From a checkpoint of a small image classifier: held-out accuracy 98%, 13.5 epochs.
Rows from block 4, named by matrix and row number. Rows with one number belong to one channel. Each number is 128 + 24 x the weight over the matrix's rms, rounded and kept within 0 to 255. All counts start at 0. Numbers have three digits each.
# convs0: first 3x3 conv (model.blocks.4.convs.0.weight, 224x224x3x3), inputs 45-59, a 3x3 kernel for each
# convs1: second 3x3 conv (model.blocks.4.convs.1.weight, 224x224x3x3, transposed), outputs 45-59, a 3x3 kernel for each
convs0.187:156124106153109134164095132122137132124160115143119112127136125115118109126114127152138116162125109085127118122170148085099131111145144101117139144129153163154129134140130149128107148132143121139142068129133134081063146087097117109103182102133095152166104165120142125134102157150160167123106117144149184130135086136132169049110127111147189152130122099122139125114126086128111127179160090174096150204136099
convs1.187:138089104167139101114106142128170152142111155131170114122112141151119092105140148088079151134147123121139175118111087095095152130127138093101123123078132129162197159110107117128139120146092171151108114137165172089195109106128148105082129105119101149174120127197088135146133112131136136119142147135208122173147113171157153119118127106165111120090143086101177105118129119113131138162144113139097177100131089
convs0.188:117116150094153144145125142128132134105164134129125120141151106097122144124118120107159123090158178172126124137164093095132148105126113114105135110147125132110153162119133145082131120092119118146106125162122098178169098139104121129111155136152154133123093132089127119134095119162132163121127141131138145109113119140128195118105128137152128137167172146123030129136141132160113120074147167153098113132146159
convs1.188:190105133183129153153171074180091148152102146117136106140117122137105133132139153120205134153168104143122119118153117101085138127097110099143158098149093058148143118093130122155157174191106104163016172171128149134168128117094168177160140142105038061100165124141140211161125140116138111127156124142150106094121136145116122109133107124130140124096124080153126108145148153142155114162114154126116146062135123
convs0.189:117183079155138191146130101130116136138126128150138135114139109128149111154122145122146161099121105147117144114102144150102108116102111066091115142131146133149143108151144132099108131143106185150174149158108060140104108197132151137175142135124112177106151100141174149127147134119117065109120111117120146132081122142139113157149098088147129173134148113139166129102159144123152115146144158111122136155118138
convs1.189:119159152116120096116094138124151136133109123174113136137095127133120153133112098106079144171173176127111163118148139106106131129158106134143122105106088130105171116152102091145129163070137180124200163088070055098139087109150134120100127127124153070147079144103115122098191099151144162145102115127155132198125094166121118033102094131166161175133157106161141102101152163102110123170126160100130228147114126
convs0.190:099114127145131184152119166160138135128121112125151147146162125135126109119149091130152144117105146092157144155154122103146118100121136129108119158127115117147163121139114087135102119125144111107146159100141113109151124122140093128161151182122133122108081170135118109137109127102122139114125113098095120099134120110145126144107129114149136123119143124063136129112131081134117175146115140137148131146111135
convs1.190:139150132067115121154131138126134140114139116118170116131137174121129105109135121098111125115145149107135130168133141146103104131117085111109146101133121127119132127129131144155119117141160100137123092141130089173121128128127133132148136114141089188138119101134122120127133123120133105155121113115141129151142157116118164157117148112105143166068126127104121113149143127135130114127169142132134116139135132
convs0.191:144108112119125143104078148138143102157141142139111094116172112145147141102085130158135133120130187137127188188157156049100116114119112130125139126123093076133142117140120120121107142147138136094102112108121181134093140168118128115132130156136077133179166163121105116134107124125135142147099086107124110115139120115127133153089158148122142144122115103156151034138171069087180143141131102138109163103124130
convs1.191:140101085174204115160202081081143115143126131107129125092131096158131151116146135101078112096166164136139182134112117153100139112074100119136115130116146115174122114132131135135153128142115081090183093096174159167110071074153099115108110133110104090124174092090125176150147123101129128132117120127127174144140160069169132159153139108122121171123126120095135124146180117147218171107111126099078095147149112
convs0.192:129116157105130135090108119122107157118118121134125126102119140119152103133125140117099139145094130085166128161141132140164133134098110152151126098124116150138061141116094149138118140118120130161143096134161138164114146114142157133142137141105152179099081157134108122108109132099098111173138123137126147149123132127147120151115123125143160152110123149163070105132107140144129122152138122129150116103157156
convs1.192:116086124112114145100154145133098122144125155116114150125114130147120134115137178151148144120130174134118184119127141164147144102157128151144154110147170109080151104129169109148162144126109124097086129145157104145123129106128171088104145127075152165124122118186190083115124114100121144158127127144143129115101139145126135128146102125150122162091124107109107159095126131087135140146117129151122123135162122
convs0.193:152119137099121129148160121128110110157104094120134136144131116097134131120146143146119139144129146140136139150123151091135144140114081140132130106127126127161114125142102126132110138102150113138127065119115126149116146139145090131110118102122157180131113132113115152098087140134121113120114109110123172084125100160142118100127092101127140159122130117163096127109154108140148105122136164182152110154140122
convs1.193:146127132092158151147143105111147117144099122168127106122128122119114131143117134115101156126129115121146116123119120157146113180121152139124133117097143117110133126140125149136131117133103106102130169146191136133092120121111152145145129143160120159125154120163134103147135125142086136138135154123154159131111126147165096140104108124118113099134130129124158142133119143148073096129112165127133127075110180
convs0.194:123083126152126133119107129142107125160132140133130134102104123130071120135151114124143128113134120182184107037091112151156136153136150138137156119185143100185102112118114139172173141124164124104114125145125136125199128156110137139114102101173118108108129121039105147120113147111178136142199101106143079207119137133129068117122124159078129114144152163139126111079162144099130107141134138137128122078121112
convs1.194:058139088124108147110119140124104132149120125143117145127104098097155091129124133115104156153110063156160163158139120121146146173148132155117112154124138093141200116128105136168162147178133103150132078155221127147180112134130109112142137142175127124106108081131130104087118085130129091107132131106115129107135127149123225121144131123126120144138141130171162115145152173145128093116173144137099093111151127
convs0.195:144153135075131161126146161142150131129125144133157115125101138114161098150135103104153122167170148149117146095127095141123149137119152141127173122045098115132121139157107166101095155141135097110174140108163147124145111106144108126133127112112158148084115156141136138122131146183122144162104151124127117138126132106129154111092136114114108183126158137159090071115144144139139119119126149123140134092097129
convs1.195:103115175157121124159126093117135154134115132136128148126169130139106133105155124141117109153099132097132137137131150139139109146151163128120111147147166088129121141129107154151127123095097179143150059142180102173124133141140118122096111125147108160175107126118139118092133130111145124119125094159131106141118112155106146123104143126119119111138093155099088126116128104140094137111124153161125127124160149
convs0.196:125124118099115130111111103136130150128114130117130079127155138078088109127126155105132125109131151128134163121123131130137111104140145142133145109121137133136084126137126125129135117126124121083105120132117096114148134153143145118155143102138093096106131110077124154127133131110120114153134127123149132115143128130146145109132146142132119140122139125099172124135105136123137135150125124128144160139157151
convs1.196:140171102156156094121111108123131119121138139100128152152127090131138160140127156102131144105121126156141137103090113113120132123120137128065128107099156123138127109129117119095140140126152170154160139164130135123086086116131106115094121150106130116137136072066135113102130112142117111127129123152119124176142191139113114117146106110163139106144145114123105152141121134134133147107093118117132103135138123
convs0.197:122133137117125155141132128135126135123126139115151118102122136138142146135110145152119127125114129163100123118167121111095161129129141166133124128104111107130148133154124122117142134116132147140114114148126142127120141124147155101111113130115098108158142116096116141116140118143112121151117154117108114099104117148130140134128161111162145147129122113131122182111142110142162107127118131107151099135102144
convs1.197:093103117110150153174142115147133112134117128126115119128133083131136164105137144129135116132148100126127126104116097128152129125109151106136137142116151150143123132157138117148124158138121132126102138131114122128113118140111123128105131138153122107140109162105113154133143132123121126128121153131148111140137120132136115123133139139128117130129133116175115098152126148105138126096120164116112157124128115